Weights of a small CTC audio transcriber.
Model: 6.6M parameters, waveform 16khz input, arch transformer, norm rmsnorm, activation star_relu.
Training: soap at rate 0.0036, 5900 steps, batches of 64.
Data: trained on short made-up English sentences, spoken by a formant synthesiser in many voices, 26041 training examples, 14.5 epochs.
Rows from block 5, named by matrix and row number. Rows with one number belong to one attention dimension. Each number is 128 + 32 x the weight over its row's rms, rounded and kept within 0 to 255. All counts start at 0. After the name is the row's rms in percent of the matrix's.
# q: attention query, key and value (stacked) (model.blocks.5.attn.qkv.weight, 576x192, the q third), inputs 0-95
# k: attention query, key and value (stacked) (model.blocks.5.attn.qkv.weight, 576x192, the k third), inputs 0-95
q.108 109 [131 154 156 116  97 139 101 145 115 202 114 132 126  95 169 184 109 193 123 127 141 146 149 120 108 148 174 119  99 130  67 107  87 149 105 131 153 142 203 153 149 144 104 102 135  91 137 169  87 152  68 109 137 122 173 131 192 115  92 136  84 132 102 141 104 159 101 161 125  94 163 145  82 153 122 123 132 112 162 181 128 140 121 191 131  20 124 154 183 122 148 130 115 162 171 175]
q.109 103 [121 146 118 127  75 151  92 112 131 172 142  75 185  82 134 147  91 139  87 115 124 125 103 155 149 190 162 113 159 155 134 159 140 137 127  75 153 139 124 181  77 120  96 127 155 178 105 148 155 116 121 125 135 133 121 142 154 153 147  96 101 157 144 124 138 131 172 151  84  97  42 150  85 146 162 105 115 139 180 152 158 107 114 125 152 101 208 132 128 141 132 108 152 108 141  91]
q.110 098 [159 122 149  86  65  90  75 121 163 115 134 173 130 116 117 146  91 140 193  83 175 119 126 180 119 161 121 120 123 153 151  73 126 203 140 100 103 176  95 151 107 112  77 119 168 130 118 136 148 123 108 147 110 192 120 111 146  89 129 170 144  86 116  96 143 134  93 109  95  99 196 125  67  76  57 111 136 156  75 118 140 136 142 124 132 110 114 156 139  69 140 131 156 112 107  96]
q.111 083 [ 95 128 142  85 135  98 116  68 164  77  90 136  80 113 168  91  99  85  93 142 146 128 128  99 142 142 164 108 126  56 140  83 104 115 162 161  90 123 132 135  85  86  99 169 117 114 140 148 120 193 100 149 130 135 154 135 142 160 170 142 179 135 116 110 191  79 117 119 129 144 126 137  83 115 111 167 119 109  85 108 118 135 141 103 102 184  78 165 161 186 155 143 153 118  88  93]
q.112 093 [ 79 116  60 167 108 140 121 113 111 176  92 122 143 138 150 198  83  93  90 135 117  85 133 154 136 116 114  96  91 105 158 143 187 193 149 138  88 135 156 153 124 116 136 121 126 111  98 137 149 124 148 108 125 144  94  81 134 137 134 120  96  68 102 178 191 116  38 121 129 164 127 143 120 118 108 106 125 153 115  94  67 124 134 131 183  88 141 178 151 185 116 115  80 124 145 108]
q.113 100 [122 115 118 110  83  94 126 121 102 189 102 189 102 141 116 161 125  64 144 115 161 125 135 106  78 171  77 144  71  70 116 106 131 116  94  92 166 150  89 155 192 181  98 153 151 123 160 168 122 126 162 156 111 101 117 143 140  60 131 120  81 126 159 132 134 104 135 150 131  95 154 136 145 141 131 179 124 124  79  84  93  90 125 166  92 140 144 126 134  75 125 120 165 103 103 117]
q.114 088 [105 184  91  83  76 134  93 157 155  99  69 149 159 176  92  90  94  78 120 129 152 115  93 128 107 120 109 184 140  91 149 103 110 140 141 102 140 147  75 106  85 143  59 145 121 168 166 150 194 157 112 174 107 112 136 168 138  56 106 120 142 115 131  91 106 154 112 126  74  78 104 138 141 172 121 101 125 123  78 163 122 145 107 132 174 141 128 104  54 119 161  95 174 101 142 104]
q.115 092 [101 129 118 106 168 131 123 116 107 123 120 154  83 142 138 171 121  98 137 189  97 138 141 138 126 113 125 171 125 152 170 105 123  88  90 152  95 164 143 128 126 147 101  88 129  70 132 134 134  46  61 136 166 113 189 152 109 168 137 114 110 138 122 126  89  99 123 137 165  45 142 151  91  69  28 167 111 154 105 102 137 124  98 112 160 101  98 162 156 118 105 127 159 144 164 149]
q.116 096 [161 105 115  73 194 178  92  90 118 116 162 153  91 105 122 159  98  84  78 122 156 144 104 118 134 116 144 105 114 194 164  80 142 143 140 153 165 136 120 120  92 133 195  87 173 129 103 104 192  85  81 116 112 156 132 154 107 152 101  84 162  92 137 131  92  79 167 115 143  75 121 128  66 118 130 139  46 128 152 103 149 119 125 181 176 145 175  83 130 137  89 127 119 137 154  95]
q.117 107 [ 73 152  96 122 125  91 182 123 166 157  86 151 116 130 144 138  80 119 173 121 139 157 176 102  84  92  89 156  93 165 145 139  90 165 176 147 125 122 207 143 209 165 130 100 137  73 116 126 153 163 115  68 111  87 175 104  91 148  70 135 109 156  95 127  68 128 100 160 130  89 165 109  76 166 139 131 145 127 163  84  70  77 102 146 119 121 150 138 115 152 100 145 115  89 116 110]
q.118 104 [ 82 126 102 101 157 116 109  94 138  82 140 155 113 104  43 153  97 120 168 129  92 185 142 152 165 162 100 114 106  84 138  93 109 163 106 114 107 139 149 104 148 182 104  68 175 123 182 121 177  91 111 110  73 109 135 154  99  84  71 103 114 116  95  73 129  91 105 117 119  62  96  98 158 122 154 153 143 119 197 160  74 136 110 103 144 148 122  81 118 161 107  92 149 137  91 112]
q.119 085 [120 161 104 102 152 119 108  74 131 125 104 160 203 184  81 107 121 130 106 101 135 122 109 113 108 100  60 149 157 124  85 131 141  93 100 118 186 143 110 179 144 120 120  93  80  64 139 164  75 188  82  44  97 154 120 180 101 128 106 182 151 115 161 113 101  93  77 141 130 169 178 152  66 205 145  87 117 144 145 111 183 120  98 201 143 137 174 144 203 124 142 118 133 164 108 141]
q.120 102 [ 81 133 134 122 139 150 149 104 115 152 134 151 200 123 150 130 100 108 110 166 199 170 165 126 101  88 101 118 162 135 118 176 130 148 120  86 175  84 165 133 126 171  70 124 100 137 152  82 163 147 103  81 110 176  93 132 130 101 128 185  62  90  87  83 182 173 117 142 122 128 141 106  83 151 147  72 154 134 102 117  76 134 150 135 176 107  96 122 101 159 154 136 131 114 106 109]
q.121 109 [180 101 154 154 165  96 109 149 136 127 145 108  79  66  72 141 110 110 175 153 171 105 142  75 111 156 140 147 136 101  56 209 144 126  94 201 118  96 109 191 102  93  93 134 119 152  86 132 102 125 117 130 168  81 162 163  71  76 124  94 125 139 189 110 105 113 213 125 178 140 130 171 134 146 158 119  75 123 152  96  71 119  78 158 167 102 129 141 143 128 115 110 191  91 126 134]
q.122 103 [107 113 173 129 139 148 107 116  75 116 132 100  89 140  79 142  94 107 224 127 132 170 175 107 165 182 115  98 167  95 137 160 119 150 109 170 142 121 131 127 120 159 116 104 156 164  92 143 100  78  84 203  82 135 152 128  99  98  91 131 101 160 171 112  82 149 109 163 107 135 112 127 142 139  98 152 159 137 116  54 170 147  71 151 101 159 130 137  91 104  93 158 160  97 148 128]
q.123 107 [165 111 101 172 158 135 118 145 204  56  91 135 100 144  87 105  76 121 110 117 110 132 120 123 133 121 155 202 149 118 139 134 180 109 181 106 102 100 116 128 124 126 158  95 143 135 153  93 170 115 154 108 151 157 100  98 169 135 133  80 157 106 160 152 146 133 162 111 136 112  95 176 152 124 158 100 107 159 109 134 101 119 116  95  76 109 103 128 110 146 131 115  93 134 127  67]
q.124 089 [ 97 172 174 116 118  86  99 109 182  91 158  98 124 142 136 128 130 198 141 112 104 127 104 147 104 143 120 125 102 112 146 112 137  37 105 145  29 131 100 166 151  65 124 112 105 115 114 105 120 180 142 116 176 126  87 133 122 149  75 160 146 125 181 164  70 126 139 109  77 145 110 112 156 176 119 206 122 114 100 132 127 182 154 125 142 151  99 120  53 146 129 129  89 128 137 141]
k.108 105 [ 83 121 210 165 119 110 172 133  85 134 184  92 148 118 114 166 127 167 125 105 129 196 140 185 103 156 140  89 167 130 156 137 142 153 128 104 125 158  76 192 181 107 165 148 176 153  85 126  77  67 164 144 176 106 147 139  88  99 163 143 121 160 148 125 159 117 126 138 186  83 133 155 142 124 129 128 113  42 165 134 132 125 162 155 115 245 147 155  73 155 121 108 132 111 124  98]
k.109 100 [126 158 135 108  93 103 214 128 153 159  98 131 132 147 112 115  75 169 111 132  95 156 118  92  99 171 122 134 180  80 115 180 117 109 101  66  95 158  95 177  97 134 124 166 138 163 149 106 144 145  70 135  75  99  89 168 126 140  69 141  25 128 129 120 144  90 170 143 145  79 174  64 157 124  96 150 103 112 131 132 133 108 130 129 121 181 148 179  83 103 102 108 189 127 124 109]
k.110 098 [123  31 170 111 127 147 128  95 177 152 142 187  74 144 103 119 123  97 111 155 163  95 125 146 159 122 130 123 116  66 121 107 138 155  58 118  81 155 122 179 156 128 104 114 131 140 142  67 115 110 157 167 134 106  67 139 163  74  79 130 166  95 114 104 126  93 127 145 162 108 111 154 110 100 158 142 162 127 111  86  80 166 107 173 116 141 110 129 133 112 190  70 110 103 133  90]
k.111 086 [ 80 121 143 181 149 136  74 147 133 115 100 162 158 131 188  52 114  82  94 145  84 129 122  99  86 137 167 145 102 109 140 141  94 101 200 143 103 111 124 155 132 126 118 130 134 119 191  64 161 121 141 104 151 151 106 160 126 135 154 119  96  95 111 145 161 152 158 143  97 171  95 215 132  88 117 106 137 147 105 108 140 141 142 127 140  89 168 130 116 176 100  94  66 150  76 104]
k.112 095 [130  75 121 138 152 135  97 180  95 132 170 183 132 140 107 192 141 169 146  79  90 103 209 132 127 178  72 136 156 120 180 120 173 132 112 159 148 157 171 149 158 129 163 106  80 132  86  83 135 140 161  88 132 160  72 154 137  98 168  99 160  68 143 106 166  94 127 108 150 117 100  98 137  95 101 153 136 161 112 180  71 165 130  86 129 143 159 129 128 131 154 168 136 110 111 139]
k.113 094 [183 156 151 101  92 145 120 107 114 211 152 202 117 130 118 114  92  79 153 144 144  74 115 102 107 148 176 161 141 137  94 144  83 133 114 188 139  90 103 163 103 120 104 152 167 170 130 108 109 117 143 148  78 119 108  98 101 114  91 125 149 164 106 108 179 159 138 179 105 168 120 100  92 175 130  73 182 103 174 138 107 124 161 205 155 203 124 147  90 107 132 139 145 164  83  94]
k.114 093 [172  90 115 118 165 130 148 141 154 191 158 130 119 189 122 128  98  86 172 174 192 140 144  91 146 108  85 110 166 105 111 184 100 175 176 135 117 163 128 131  87 155  96 184 138 121 168 125 119 129 172 143 129  91 164 162 138  83 118 197 133 159 129 119 137 105 182 109 100 124 155 172  85 146 168 111 142 121 105 123 121 170  92  75 172 152  74 135 134  71 123 124 174 167 114 131]
k.115 100 [112 134 118 163  91 173  91 144 112 126 139 121 137 115 109  59 141  59  92 110 141 119  83 158 140 135 145  86 115 121 153 143 111 139  90  62 129  89 102 126  82 153 119 106 137 103 112  98 114 136 132 136 155 189  86 120 103 139 149 124 140  92 115 166 104 108 108  54 101 175 156 147 124  66 127 131  93  98 106 134 170 147 148 112 145 147 170 130 144  84 119 196 130 139 128 101]
k.116 099 [160 130 127 112  76 173 124 142 121 103 102 138 138 140 108 126 131 133 172 148 148  96 158 146 154 143 110 138 163  97 157 119 135 124  89 106  49 115 166  86 116 145 151 120 193 153  97 170 123 123 120 143 121 148 157  84 157 157  56 128  96  86 110 135 142 117  91 147 150 126 124 140 162  80  92 189 100 197 131 184 123 120 151 103 144 106 129 187 130 165  94 138  81 119 140 113]
k.117 108 [127 119 162  89 141 189 231 164 137 138 159 153 172 103 155 122 129 120 123  91 141 161 137  87  89 138 156  98 166 118  85 141 174 126  87 159 160 178 154 144 106 118 113 178 144 153  80 102 120  79 136 112 183 121 101 100 132 107 158 161 146 108 115 116 135 168 175  82  89 191 125 161 113 133  96 111  99 176 119 115 116 171 125 131 151 182 138 107 136 130 103  74 103 121  66 116]
k.118 103 [184 122 151  71 135 160 140 157  47 138 141 108 138 142 162  97 152  91 110 152 105 120 110 152 154 177 124 147 128 157 176 116 104 120 126 142 157 130 197 174  95 135 194 101 148 179 175 190 130  67 139 113 132 130  84 128 143  54  57 147 154  77 114  75 122 160  82 127 157 128 112 183 106 130  99 157  90 135  93 159 141 102 134 135  80 150 120 193 205 219 100 158 131 131 159  68]
k.119 089 [126 137 133 113  97 152 115 155 138 177 107 131 143 139 110 191 197 198 117 162  76 124 130 128 108 153 194 182 195 134 103 133  87 146 117 166 105 163  84 166 169 133 209 166 102 116  81 109 145 105 135 123  91 153 144 118  97  96 111  94 170 175 110  71 149 125 137 122 136 140 139  84 112 140 161 197 118 156 140 171  91 169 166 124 158 128 141 139 101 101  96 100 132  91  83 125]
k.120 104 [119 196 127 155 119 136 196 163 192 177 127  74 154 129 107 105 139 175  80 155 111  85 115  59 112 131 139 141 177 141 102 154 169 163  98 119 124 154  95 156 170 101 150 119  68 170 142 131 165 128 198  62 156 112 118 117 176  83 116 111 119 107 110  70 138 120 126  44 119 118 132 154 149 138 136  32 164 106  80 115 110 144 150 163 144 181 115 122 130 143 137 158 132 149  77 162]
k.121 107 [109 131 121 100 135  73 114 111  99 107 163  84 122 138 107  81 137 129 130  87 177  95 155 132 141 121  97 124 123 156 132 161  81 107 110 179 119 146 111 162  62 114 124 226 146 122 138 140 139 132  91 168 108 131 124  92 107  95 117 136 176 167 149  98 132 135 105 132 114 134 133 123 154 178  90 156 164 105 127 158 168  88 130 129 154 114 123 147  86 132 133 167 134 196 140 100]
k.122 104 [145 102 189 123 129 117 128 126  99  94 141  69 113  67 184  70 161  82 167 158 143 156 145 110  88  60 137 138  89 129 148 161 140 115 121 115 107 122 179 106  85 109 162 101 144 159 124 124  96 112 100 204 149 117 131  69 131 116  78 145 131 146 180 121  78 128 122 142 114 118 182  89  98 135 126 157 149 107 124  95 171 135 103 122 137 150 108 125  98 127 108 142 108 149 149 112]
k.123 103 [165 120 124  95 158 146 143  82 113  53 165 126 113 118 181 129 171 134 123 160 153 148 119  97 189 112  70 145 128 117 102 122 124 123 129  72  89  68 134 191 112 171 181 114 176 118 127 140 181 196 116  77 109 183 122 150 132 145 102  93 170 133  93 110 118  99 159 140 151 140 124 154 131 101 139 122  69 142  78 162  89  85 107 128 167 151  83  99 190 120 122  78  94  54 135 122]
k.124 086 [116 116 142  45  80 149 150 114 115  86 120 181 140 110  98 128 127 101 100 143 135 166  94  92 129 140 166 149 149 157  90 152 136  91 112 132 159  85 109 112 148 146  57 104  98  78 183 112 111  98 111 100 156 164 157 150 135  36 160 171 125  85 106 177  47 126 116 161 104 152 156 151 146 144 108  98 137 115 104 197 183 137 118 157  75 105 163  71 134 107  95  98 163 144 128 130]